Weights of a small audio embedding model.
Data: trained on telephone keypad tones over noise or synthetic speech, 39062 training examples.
Rows from block 2 of a small audio embedding model, named by matrix and row number. Rows with one number belong to one neuron. Each number is 128 + 32 x the weight over its row's rms, rounded and kept within 0 to 255. All counts start at 0. Numbers have three digits each.
Before each neuron's rows are labels from the 100 clips, of 14976, where the neuron reaches its highest value: "top examples" is what is common among them. Only what is clearly more common there than usual is listed. The data: telephone keypad tones over noise or synthetic speech. In brackets: how many of the 100, against the usual share in percent.
# fc1: MLP up (model.blocks.2.mlp.fc1.weight, 512x256), inputs 208-255
# fc2: MLP down (model.blocks.2.mlp.fc2.weight, 256x512, transposed), outputs 208-255

top examples: key "7" (94 vs 26.7); first key: 7 (91 vs 6)
fc1.53:109129128161069135147113112098138117154171125120128181138105140149167104113138117150145125162115131113151129147098194133170162143143166148126094
fc2.53:162134170119130125087104091158132160107147126152159164102131102091137101091188105075085155151182161076170155224184105151186086167162157140115128

top examples: key "C" (86 vs 26.6); first key: C (76 vs 6.5)
fc1.434:085144117123100144132083149137126115141070113042079113147115138209144156135117097074148114136150121098097131126138205167082129191095104120136143
fc2.434:169133101151118165153123110137153035143100155125138104124144116128095151124140114172165050120046123158140150065107145123078095129117084107134132

top examples: key "4" (99 vs 26.9); first key: 4 (97 vs 6.5)
fc1.164:123086100093094135132053101100217128105097103149145205176100079131126153085154116153087078147116141145168172151081145104105142107133177067180169
fc2.164:176114099160151179115104169117148161129110229122137067032098112163138122099139090142143080085101151172085099076143133166134123151079134153143154

top examples: key "2" (99 vs 26.2); first key: 2 (99 vs 6.4)
fc1.75:111132124105172160148086141117153134133057086129165101145094159050153141172165075094087094147071110151095171096104130109109124175102123101121142
fc2.75:134227206163125103133065166174093114170089124154087152160109132147132076121164109068162166157175125140133171178173093133156176121103139159140124

top examples: key "7" (79 vs 26.7); first key: 7 (67 vs 6); key "C" (56 vs 26.6); first key: C (33 vs 6.5)
fc1.104:154146082129079084148107134155124087097168168108138165105119094128145164123104128124146149119115093076122091188149142164128092115164176135104149
fc2.104:136170155124170123137054135167112113135107110150096142102120199103109142077132110119117158134072135156146151114085088146185148126111121167155161

top examples: key "1" (99 vs 26.4); first key: 1 (96 vs 6.1)
fc1.393:111112123140137120154140117121125120116107133086197113109156115105097105108126109131106142177109068169137134090095137121197026103168131125150094
fc2.393:165158077144115142115154151146112108116092129113094074166169092138092111100144159137159107096116122111096086090117123163151115158104122145117155

top examples: key "D" (100 vs 26.5); first key: D (100 vs 6.2)
fc1.122:140097149123167139108143128150137101118082091097083112215087169108166087131039128148106099128127129104081149081191167202113033127115142144067136
fc2.122:136143081130104154141187102175131136095124109094163164137169049092127101119030164097117143091120132130144088099135135110173151150115160188121122

top examples: key "8" (89 vs 27); first key: 8 (83 vs 6.2)
fc1.163:151124143120123129092126135084126096097175091067184121119139172101137145109137139105059146091143126061161122105102123163085105161089158110191085
fc2.163:107139169087099113120083083157077121091157115112114127113119123113167134089064082133173101172150165095125156090087110162118074092134109145122142

top examples: key "1" (100 vs 26.4); first key: 1 (100 vs 6.1)
fc1.96:165147115145122123159053107130190148119159103140182148164145147133088115148144095106121175168169051147192175069103163161126113180160101122141141
fc2.96:144161111102113122112116143185075110135155149176159164129141076101097099120093143094148128065141131082102130144136122089085110163163142158114197

top examples: key "3" (100 vs 26.8); first key: 3 (100 vs 6)
fc1.228:150128139119078101195156092118163074214134095126122110087082136096137196129134158102086119141122153101097169117145129148129042099159117106155073
fc2.228:151165152108093149137190111090133136047095146211096103174190164139133112184173125106153115114172107093144149146126132114190207163151172157088142

top examples: key "*" (99 vs 26.5); first key: * (99 vs 6.5)
fc1.156:129128137063104193200108092130161124140142115122134129133160110092081156063121098111135147182154176125160173178106169128219106080180174127148120
fc2.156:074117116096143140113118107100140100179144114210157152216131116122110209131138140084140109084102123149129099120105125117127110090113150142158128

top examples: key "C" (100 vs 26.6); first key: C (100 vs 6.5)
fc1.425:117152154064122134162114055059074100211125119171096170126132114138196158115185184127137188085117102122157182117065128159135137110143070125070133
fc2.425:176163079131118105117117148159115103163147124137070115112172136114169138077139106098156100124148135044110065110178016146169109084108089100154127

top examples: key "0" (100 vs 27.1); first key: 0 (99 vs 6.2)
fc1.10:165119128116123141125165065129143101097117106116085177134052157146161138129095173147132130110105119086110146126078107179166129117128095049109139
fc2.10:105094049154107158142139118106101146087108194134192071133108103120133169135096125125103109067034102144106131087094087107098060095174121148078118

top examples: key "7" (100 vs 26.7); first key: 7 (100 vs 6)
fc1.59:098134150083130195097133055131155088151129098102113143160137142139155140112125156049096181094125087133104155133088100136138085143098124147164165
fc2.59:103135138124132091070119152173120153164107172161152146087108157105102173132098142146169120111082107158055128131103139147126137127086137128142153

top examples: key "D" (100 vs 26.5); first key: D (100 vs 6.2)
fc1.299:116105101131152144147130078189106126110154113127095127129102131081177097170182125138118113102134101118121099143059093133162081137143096109088069
fc2.299:122142156084152103133103141136049113179140116120184104117144126111129190118150095148171106138086158079058137111152154128147094086140110184157188

top examples: key "*" (100 vs 26.5); first key: * (100 vs 6.5)
fc1.344:150135106127102160164121098142195100132168123160152160144097094123131128134135137127131100162130058109157120170160117134159097144170174051141154
fc2.344:122140074179117151134238110133122123073172124136187139179155101115117146086074146120110187176108157163080125141157070060166155094107121091121151

top examples: key "3" (100 vs 26.8); first key: 3 (100 vs 6)
fc1.278:151054119147101113172092182106140155105146110110209134117131108099075089137100115161103145178069116176083126110100117144170083061127175154130090
fc2.278:078077184119120107101150112122169115154129146140057152121126150141121190137119121046066066098063163104125169157119128136085112159109149071112114

top examples: key "6" (100 vs 26.8); first key: 6 (100 vs 6.1)
fc1.383:121077154150144163134128142093190100143096141134176143144091056046128115189114116080070148158138137123076151184127103139189100040139146103136107
fc2.383:086159086105165149089115147136088171146173125095111109163112180130163138142085101158173109119081156113167123087190101141103119133116069207158194

top examples: first key: 6 (37 vs 6.1); first key: 7 (32 vs 6)
fc1.17:151107094130094206121133055091185081136136096120153187081083055152116102155164124138129112114164138138122165103102076120059123102115163146162096
fc2.17:154098155120127165144144113107127123112129167180117118133066119145138071122125161130056123122116150134147138130198084166162143140158077100150088

top examples: key "D" (100 vs 26.5); first key: D (100 vs 6.2)
fc1.108:140118065140141158212044142121107123146161101133134128143115160124146097134138111086161126152091109136118119117090108183139135153152120195134136
fc2.108:132142111159095192166110119149050105116119118157168168152162178107112112135080125128161113157067184100175167102158139072114135115167125171113141

top examples: key "#" (100 vs 27.1); first key: # (100 vs 6.1)
fc1.322:161104080139041092203069156151097120141112098116146168136088139118122068131154081135108141121131136159108144182159099157193132128145111125092118
fc2.322:123123108120146080102092164143106155168057112093092064131133111128142109109152072112172095128125200143124132115158135174078088210124129135118121

top examples: key "5" (100 vs 27.1); first key: 5 (100 vs 6.3)
fc1.4:167163153095131187121105175151142124120090123098133111132187160072086179131123129065099119121136100131083167152126099147119073163160139156089128
fc2.4:158191158183095074109116140157152114122063125154031168168131097114136072113076119140103124154154048184134171148127115091102096078128125065127078

top examples: key "3" (100 vs 26.8); first key: 3 (100 vs 6)
fc1.71:141093138136122178132174084117174149125060155107188138139145092094106082147094146193137144135083091178100161100086134091194091094143112133143107
fc2.71:131157091100155214116133133173132153081181136123147131143111136119125141202090142144142124076091154088091153088118094156162167108075131175084123

top examples: key "#" (84 vs 27.1); first key: # (78 vs 6.1)
fc1.340:149090163108057143167117078165131124109133154139146130095149122114118088110133107129061131164125064132085163165141152092206133120169144182151037
fc2.340:110125165134153158081181132050136087155114113125117101131082171089137210134127139044075093121109109115091127126157173156107129213096119099128085

top examples: key "3" (100 vs 26.8); first key: 3 (100 vs 6)
fc1.44:163120117149087097164149096112173144105124083124138063128131094182144160117095103099149165168157121149116160134112092123128115126121126130116162
fc2.44:212151106173126144113127111082121143073165143136176141144118111146116142166195121123111136081191111134096097161130118105156151102085074092079123

top examples: key "8" (100 vs 27); first key: 8 (100 vs 6.2)
fc1.408:170086100156119112170083172109160106090124047099138114134036147100151139162124179109086088111121145193102124091086093160101116114137166094157128
fc2.408:140116058107132156159054151106117117124098124143086101151133167114165183113096108111143144132098143105169195091117202126157112136127157165124092

top examples: key "B" (80 vs 26.6); first key: B (73 vs 6.4); first key: C (26 vs 6.5)
fc1.150:124159101088128145126078099071190101118166091179112161185108057113118152138060150130014131130091122129144172116109179173092109138146079129139177
fc2.150:132122121130128108169181129115131107122094151138085110165136149094100177084136157085117070143102104107123113113127107135105077156088124125129125

top examples: key "9" (100 vs 27.2); first key: 9 (100 vs 6.5)
fc1.473:164067117107105088182137094135099124129114024100129140126134116156168064085097161165082144156102122147136209106138172133151061134177134067135110
fc2.473:174109139098133079141154084097122158097141089145117107138134115170107104165096138088085176161112110143077138107131140130103132120053150125114062

top examples: key "0" (100 vs 27.1); first key: 0 (100 vs 6.2)
fc1.447:130104081108095104182100131121167136147124106096142161107081115079151100070113144132156164092140135135087108168084117134145160133116135084069085
fc2.447:082112107110097090095194077125155207141186150103149093092149065153157160136115125087083123096163135165063121159100128126098059096154082061121117

top examples: key "1" (100 vs 26.4); first key: 1 (100 vs 6.1)
fc1.453:138095114127122125110152099161159149111137151184153168170144137110169094116112127107057161160108136140103149130058142115097066165241137112118130
fc2.453:120145080141141069148112144117127091132140092118079104125110141114106108111122106136127146138187088201108143125155102155121167169123094118144138

top examples: key "3" (98 vs 26.8); first key: 3 (90 vs 6)
fc1.412:136091118150149070146087102134174077132125125152199095125127065073106138116098112172082128177081068181127167126045083075137084114130083110065084
fc2.412:161176108130169199096126128160124091094121135121155142114142154132149128136168170200160102086103147132146121034121090195118169086082134171101161

top examples: key "D" (93 vs 26.5); first key: D (88 vs 6.2)
fc1.115:162088122165149128162122087150145119132084122155175141120093128091059093134082130146150128090133122117164139147157115059139116110128044093154093
fc2.115:116163101151115128089165172141116116135125141129135096082158165077158110105123165117095122114102151072106174112124117128122069103116151105140147

top examples: key "4" (85 vs 26.9); first key: 4 (79 vs 6.5)
fc1.249:095119069123097131115138071159194157147090140162186190143088153094157166104127086141112120162107133133149185135057112109158121157146193092137123
fc2.249:116152129104144134110127146156078130101104152151149110130112138122159199167136101138172114063031163136132093027153103149100153096084126155088161

top examples: key "9" (100 vs 27.2); first key: 9 (100 vs 6.5)
fc1.124:124133138127112112108128128108110086128192122140135130155150045073157099073089135184043176148202160158142081150158162071095194107116112120157143
fc2.124:127140190105164134151090118157134162107115123135121118087065150134142154181161072058043178116110127163058157177100083092110086093124134097166146

top examples: key "9" (100 vs 27.2); first key: 9 (99 vs 6.5)
fc1.92:116163124138061112100103123115180113122168084095164141168122130133137113106124114188090166178149146139154139112092129136090111112104118111142115
fc2.92:174100118129155185129147163109084085097134132163133106168152138188130125169159120083108144130137113096203115129231125091115082101119146117127154

top examples: key "7" (81 vs 26.7); first key: 7 (69 vs 6); first key: * (25 vs 6.5)
fc1.444:097136079120093183178065097115132130111162117077142197139135152126145071139168083141104136155131089118145132146103208195162107139159122196122124
fc2.444:117220174106155142128105142195113071076147145202107172155171165026111147172153119077097125132157124074114131173134091130141119121154132146107182

top examples: key "A" (91 vs 26.9); first key: A (89 vs 5.9)
fc1.173:119135135147121135143137079127214086097146143118156069126129131166124096182084095112102140124186127102174099082086185204170064134139115080113168
fc2.173:075143073119143099151127129142110057193119119114177162112141114090113193103136089136200088151103055211090154126141095178089179098124096119152146

top examples: key "9" (100 vs 27.2); first key: 9 (99 vs 6.5)
fc1.214:100096155093129113155147081136104136119120130148176119193129145134147153093155155080092104150099130087103140117126155118150127115183139075133119
fc2.214:170172125198104194134074184190122145130183097147187139157123168119070153127126101126141119115139184095172106173153090108106104107151175163098188

top examples: key "*" (94 vs 26.5); first key: * (91 vs 6.5)
fc1.217:164104159120075165183130161134171136076122129032098177066106097117164072142117159135140138142139095157138107119081180118158128163126156158157097
fc2.217:114177141110133132078118071169145066114151115200110127103187167057065156128137140125056144164151155086120165156146091107122112086140137159087131

top examples: key "3" (99 vs 26.8); first key: 3 (98 vs 6)
fc1.42:087160109110163072168108162167162113123116131138122121126080171201138106123153133135143098109102096088090102124147131119134142120095082076150066
fc2.42:186143157181116102122125134156119070171099009144180120090132136132095157138132123149097167135114089149156150114104123101093157132133140116084102

top examples: key "9" (100 vs 27.2); first key: 9 (100 vs 6.5)
fc1.219:100093142161092143153133102172135123143162119130158167134102136115144104111135114086128116123155115084122208156093115139162077158177210042147118
fc2.219:150129139126132131157181165136141104112108098057110132118110140155121183127140061183138131100131140149222100164090122069050136160165145092085154

top examples: key "0" (100 vs 27.1); first key: 0 (100 vs 6.2)
fc1.66:181160112133079134143126149123205117070178076109067111161101093115176096112114132134160139116158152116069129161133104145115110163120113067131125
fc2.66:145110113184145129124147141134075065158099158131144121135117146130126153110102136196133136108116095199147109085125174099133092113161184095108193

top examples: key "#" (91 vs 27.1); first key: # (79 vs 6.1)
fc1.192:170083137127103183109108070167103132086187101093110141126131126147140107095091146115099166163117087109104138201172167133122151105131128147098100
fc2.192:121135135157138097136168143133099140116180141126093124131077128122107163086174122166136096102118097154127161080152098100115133082160187116175134

top examples: key "D" (100 vs 26.5); first key: D (100 vs 6.2)
fc1.357:201152106125109152111142106117137161122143088105079192157050109095136122137154148137170162128198128091081160166176126182117134087144155136183161
fc2.357:152163120160137174143105063142142160114097091113135095106140181125077107137121115140139125111169118130133133052146136056107145098045139158132126

top examples: key "*" (100 vs 26.5); first key: * (100 vs 6.5)
fc1.511:135127134090103198107124157104114131087032108096118106129120117128160084091117152137140148216157149140086216131177099153159110121147163088154159
fc2.511:137100152086128108070125130131122086139075160118164102159096159125105145079123094153127143152175109108203175131110098138114167120091098137087132

top examples: key "5" (99 vs 27.1); first key: 5 (99 vs 6.3)
fc1.189:137151102110117173099112073191188151128150124170146121126109124180188151193136076136065100134098153111141207074122125114137136144179134145114174
fc2.189:091124090130139103170122116140111160124135148182135042071147162111150112014141157140179092090135101119094094104124135171164138167075120145126104

top examples: key "9" (100 vs 27.2); first key: 9 (100 vs 6.5)
fc1.373:149153113126065115160131109088141174087127142110134202169105121144170125153083129129113091088133084127104132133078165141177180079152108119109137
fc2.373:192156123170091114123143096160137161051090163110115167126135134139088079117132182106101110116200120130153115143188115099095072114129155133085135

top examples: key "C" (94 vs 26.6); first key: C (87 vs 6.5)
fc1.457:201155151141135103127095097079141127128138120103083156128098087155177144101175109123144117185077173081083121112095162129155116110202099108153135
fc2.457:088080107120122140122132161144095080159083120163117073142112154097128138081088136122166149142101108103131182123059119136093127082106104116100136

top examples: key "*" (100 vs 26.5); first key: * (100 vs 6.5)
fc1.319:135121060106069173119127108072171157126101099152171149166097096129113131144149139085166113182089106174056099111109138107201124105161138128070117
fc2.319:145132149174053079161168133129160115099084114090112093130167137134169162149129086081081162068156136121136158109156130112117164128172134078113111

top examples: key "D" (65 vs 26.5); key "A" (65 vs 26.9); first key: D (56 vs 6.2); first key: A (43 vs 5.9)
fc1.443:186077124162095164129139116147131142146172119134116135180160163144173110124110142075135189148125074147106136115094130148188211143155192099091133
fc2.443:158067122120100178109151156181112124076131151087153143141118118224161135138100113113126182048151136117151175088151047111144139145158177136141151

top examples: key "A" (100 vs 26.9); first key: A (100 vs 5.9)
fc1.218:124109160141084161127127105100120063147116125139121135097126109094120176143133138117092060105092035081173118116105069136122070136139137103123076
fc2.218:127119105091154138081166137111222154172098173124143116169180192116132188207118130104163176118197184136116085135092112144165124168094057102094121

top examples: key "*" (75 vs 26.5); first key: * (66 vs 6.5); first key: C (34 vs 6.5)
fc1.132:069127132177116078205143126154113118070172152137146155127090062117141146134094180121119085129099143135129153127169119157130099140108145112148103
fc2.132:112159163120181143136131115130174133181193146153117130093154087063185129117175138114102135159082180181121135149132199162098102163117143108160171

top examples: key "9" (74 vs 27.2); first key: 9 (63 vs 6.5); first key: 7 (37 vs 6)
fc1.480:140139086144112146126119104114134159109130136119160161113105105135102130086156109109142176109136121129072171081099134102124122105192094115181117
fc2.480:178173165120160059155212058138132161130156146103115143099116161155134067137108133147146136181119129159138191083193095102149143149172182120146122

top examples: key "*" (83 vs 26.5); first key: * (72 vs 6.5); first key: 1 (28 vs 6.1)
fc1.361:146070120111137198221111120142167082114120128089088124171134158137134084167139090087158137132113032136155119149104154173176114169143144147108090
fc2.361:142134127119102113133123087132088076099117047159091136178181149112150165126146112077113170149133129090124179114129091125126114099109109048140113

top examples: key "9" (99 vs 27.2); first key: 9 (98 vs 6.5)
fc1.482:103127155158132152041091200154135160111163105148094126097165103101174169087080133147136138137105113102158204166125134148140144151115151108110095
fc2.482:111144168134144090132138135176138122087147141131123088135152085147143087153162120116103110108161121090209080155169183181123134117128082039148127

top examples: key "*" (100 vs 26.5); first key: * (100 vs 6.5)
fc1.22:176091132108079181176081150130175131124200133169156151107122113104176150159158175080125097139089100130170121129105138088133164120114154109171135
fc2.22:110127181194061129151157080137134113098093105147105123163065118154116150128089128172125047097127085166109065173098140114085178121135158100159103

top examples: key "3" (100 vs 26.8); first key: 3 (100 vs 6)
fc1.376:123117134099157117163094122053092127153168103081150082129103074095127131114076151093091138131121099170164162105130119101157090137176111118153121
fc2.376:122106145084071128134111041129162140052100107070115152121094087142118168119094155144151093134185123129094120104158115079122104108144118169125122

top examples: key "7" (69 vs 26.7); key "C" (65 vs 26.6); first key: 7 (54 vs 6); first key: C (46 vs 6.5)
fc1.162:095111121064134145131127092126153121139143062070121127118149113145115171169148171114112152153128141123179174118133138173136083126143104113149153
fc2.162:143138116112183101158108108124116143185113173131165127080119089129163113136143107149141179118135127160044104157069103169136111155134078112110104

top examples: key "4" (100 vs 26.9); first key: 4 (100 vs 6.5)
fc1.239:121110097167142116129133182146120115131157156162186179091133128051146132056146124103063144114111123118126127116112166081094138074111138131119078
fc2.239:136103097186153136138174113154141100072133137101171137109099140153159033114089155061135128063137087136103169083132092094131191098132139091141051

top examples: key "6" (99 vs 26.8); first key: 6 (99 vs 6.1)
fc1.267:113118120115144103101202049140186103097137076163165113126142093107147160084137161170081091103136140137136192124064100091135099111156189060145111
fc2.267:184191128130125176163116123165034095050103117149101144152089183102142133216167080115137157102122145119176156122109077107111112130116158097153139

top examples: key "2" (100 vs 26.2); first key: 2 (100 vs 6.4)
fc1.51:115100139110135143101128100086134153092143072098112110106130141074133135161164111169119182118103082131128140223136146082135123179165168151156192
fc2.51:131129137136071144141103101088192146106148159095078139131099055123124157088148144103178123186091126154172109204093081169075116121156129160112146

top examples: key "1" (100 vs 26.4); first key: 1 (98 vs 6.1)
fc1.84:099108100128144127173117161088148172094086076051129116099069170098152132117205156138110140145153054125115112074087162179153065190162162073199108
fc2.84:160147164062116032115135092170080092175130050182085116170144088126156137159104066113118111155156179112136211170156126114107131106143125133162189

top examples: key "D" (89 vs 26.5); first key: D (87 vs 6.2)
fc1.273:163099109169085145148123109127130109099188064056126143107147085084152132117136115109105177088110081080118141114115104164128168205157135174115141
fc2.273:156151130141119137099154133139127026146168167155147126115143105142139142121105123137151181136103153156177117080148116117082154109135164115107093

top examples: key "7" (99 vs 26.7); first key: 7 (97 vs 6)
fc1.81:095140130070113140126085121118249135131195085088125195152124113139161158117112125141037129158111124099161162092101172138077113143144160113165182
fc2.81:152127102113167187099091101153114154132130157136167133068134095107082119102083135152142144091077199102138115125152106171139109133177105203096167

top examples: key "1" (100 vs 26.4); first key: 1 (100 vs 6.1)
fc1.128:127136179149168123150113123114122110107086067126197144143083149150139084100120129120138184139097085160133107084124168117161138140112125112137061
fc2.128:129144124116142123090158103177114091139195129175121150120120072101107168096078139122100186121101083072115143155127078122145119074145154111124157

top examples: first key: # (40 vs 6.1); first key: 6 (27 vs 6.1)
fc1.141:139038185099132162148081152119188084126132090116126169096077129168102167101141178122171106151152154168145130133090169160116151166175147103177120
fc2.141:185124110135116121187077111141163113091108137165141190108116131127074137138120152078047113111144209083109122131118145119128142144121168158090142

top examples: key "A" (99 vs 26.9); first key: A (99 vs 5.9)
fc1.282:107057157109142186135093116139110168108163113099165124087089098095124112144126098145111144142146131166178142080091226157149119207146138125136132
fc2.282:107166116116187082115139114118083123138169161111138180128100114147114159172150135093123165114087140159131151111105100195113145155128107127115195

top examples: key "C" (100 vs 26.6); first key: C (100 vs 6.5)
fc1.468:152158123125078161132116141094143153120152150112140099126067169152150107099135187141126190114120103132096160171096111224136117094178118074057123
fc2.468:083159118156116158132109150133138097127128152118159194071148160104138146142144153108134050146054120118164115055122150111114187164107163062164157

top examples: key "4" (100 vs 26.9); first key: 4 (100 vs 6.5)
fc1.76:155148106152120141141106130110175129140199127110157193150111112145138146099100168102082096145103120159134205084103150080157104120152173098161161
fc2.76:152099138127116088090163144119154230148103168147185130103117079168131114086132094092123103049102128156117154116098145190146094107085097127120139

top examples: key "A" (99 vs 26.9); first key: A (99 vs 5.9)
fc1.252:163129130138165132174094129130171127070094089184088093171111212133147138140106123123149097107119085132120095151131079134132145169102126134135092
fc2.252:107104130203098137130081179082144132112156165098167127125131105136120120185153115125108095124172157155150112229145134138103113131144077129120177

top examples: key "4" (100 vs 26.9); first key: 4 (100 vs 6.5)
fc1.6:136040135114165125182136133102151111171167143144186164153060161137141124104193167175035162161155133123177142123069144121188117102134108091125118
fc2.6:142110120144089129090109150175101094110074087063089130175115126158159105154075168186154106098102128106140101146138118167186129113156132060080141

top examples: key "9" (89 vs 27.2); first key: 9 (82 vs 6.5)
fc1.152:144117161114059096146160087136119122146147111111176147090107086197160160130157164102113134154082147149106121101103125129187125158178092159140100
fc2.152:103116126129105075171160161149134140119107069143086144174138105189150151164121132133121073074175107174144154102066136084157110168081167080134178

top examples: key "7" (100 vs 26.7); first key: 7 (100 vs 6)
fc1.494:116114115127099146120072121118164111109182077118146176130117150109109114097142182130103155117099112092166200118141201150098115157165112142166167
fc2.494:143136117054166107101105072121133172130085121103161124093110082146142113170132143140142164126097091154084136126088126157138109101128130150129073

top examples: key "B" (95 vs 26.6); first key: B (95 vs 6.4)
fc1.112:147168098113095127139115137135145140149168098138137143164135035093113187107099180152082136102111093113126188155107127147117108152156115124193156
fc2.112:135127132106090066180155095096139097117095160117110098165140142126101127097173140111115132127145092109083128141138120154165119114089086086128132

top examples: key "5" (100 vs 27.1); first key: 5 (100 vs 6.3)
fc1.368:174137156102141162146093134162181141158081115141173120122107137085140163130161164084081135160149120164157150109081140100120129184119175096098110
fc2.368:166141176105123145105144147180073135145147130129107143087190130135119048171189135095180149152226102159105098176114090157107136133173125100086120

top examples: key "5" (79 vs 27.1); key "4" (62 vs 26.9); first key: 5 (58 vs 6.3); first key: 4 (40 vs 6.5)
fc1.62:133197145109131124162063137139245057134122145150121173194082146071123128119167137100081137151102138120128151099107158114129111133104177120131102
fc2.62:180119157148102113074184129107077169178086131095118078140133089152168067147162122075193106130146131137145079093148122135128112160095117113079074

top examples: key "0" (100 vs 27.1); first key: 0 (100 vs 6.2)
fc1.439:114140121155077127171135068152142093132135120107155150104073146100156122134134108114102183157111091134089152149090094080129081123197165085075139
fc2.439:116111117097119106106186085108147131106190143166182117099200023169126154119087180158092143091140134137130133118117117122112134051103100122102075

top examples: key "4" (94 vs 26.9); first key: 4 (88 vs 6.5)
fc1.471:096190102144108203172119101104168145127110098148154121122074090076109161120145109113051115117072115136121172159130140095197091123140117098133147
fc2.471:136094178106096093091166131078133163115100151107136104120089110128126169088145123133087126068159155126135112175189075134134126127081134135107124

top examples: key "0" (100 vs 27.1); first key: 0 (100 vs 6.2)
fc1.175:136092101138149088137145103168135107124126071115116163076106125099135157107175136138115134160071092172095138157100124154162115098147120150091102
fc2.175:118119158115103048080191076097184174100125135120198136142145078147147126159137100127098142111120113172088137127068097135110067118065118100136125

top examples: key "6" (100 vs 26.8); first key: 6 (100 vs 6.1)
fc1.54:132085034111138125193118111129179135118112124184128130100103127052117197105122113178092156158072081116145134112107126091101140110185145111133143
fc2.54:069160114090153166089125131163083116088133151132127164112124211157116111152089103170200168110095174104174101053122098167099118085159074144124176

top examples: key "6" (100 vs 26.8); first key: 6 (100 vs 6.1)
fc1.417:091158119061119133151107105130107097091122078158173106137106105075100140145161191132096106087108144099133139122094122132131120075077148180170141
fc2.417:135130098157136151177129117190077168171139115103156143083101159098154107142118105158180152133113147095112182136071193171159120121103160056144155

top examples: key "6" (100 vs 26.8); first key: 6 (100 vs 6.1)
fc1.260:134082121100088097153098131154142128140080083158138128146088061057088174121109096135080180137071098162106168135093144150155096071140156100170107
fc2.260:118178092094181143120146091171135076138151146145131116151149160147135192136149093133208126138085138086179102074144113132157143101139055185115173

top examples: key "4" (100 vs 26.9); first key: 4 (100 vs 6.5)
fc1.186:107100111171139167198137099096125111131176113097174139124129085144175145151098155099099128108168106191141127156070128138123078117120116120118172
fc2.186:164107125174140134155101107095146178183135160085099161110093066118171139156097042185146133026130131120045105061132118130151134154101147124131162

top examples: key "D" (72 vs 26.5); first key: D (59 vs 6.2); key "0" (55 vs 27.1); first key: 0 (41 vs 6.2)
fc1.61:126086122111182160155139150142200137153112169091075135125105131094087102141120153140156182165127077117148119113079197146065140208048150163137121
fc2.61:173138128139148150107150155132127078093099070088112128172149157146108120123136142192124177160128135198086171117111126146192153061083110111168128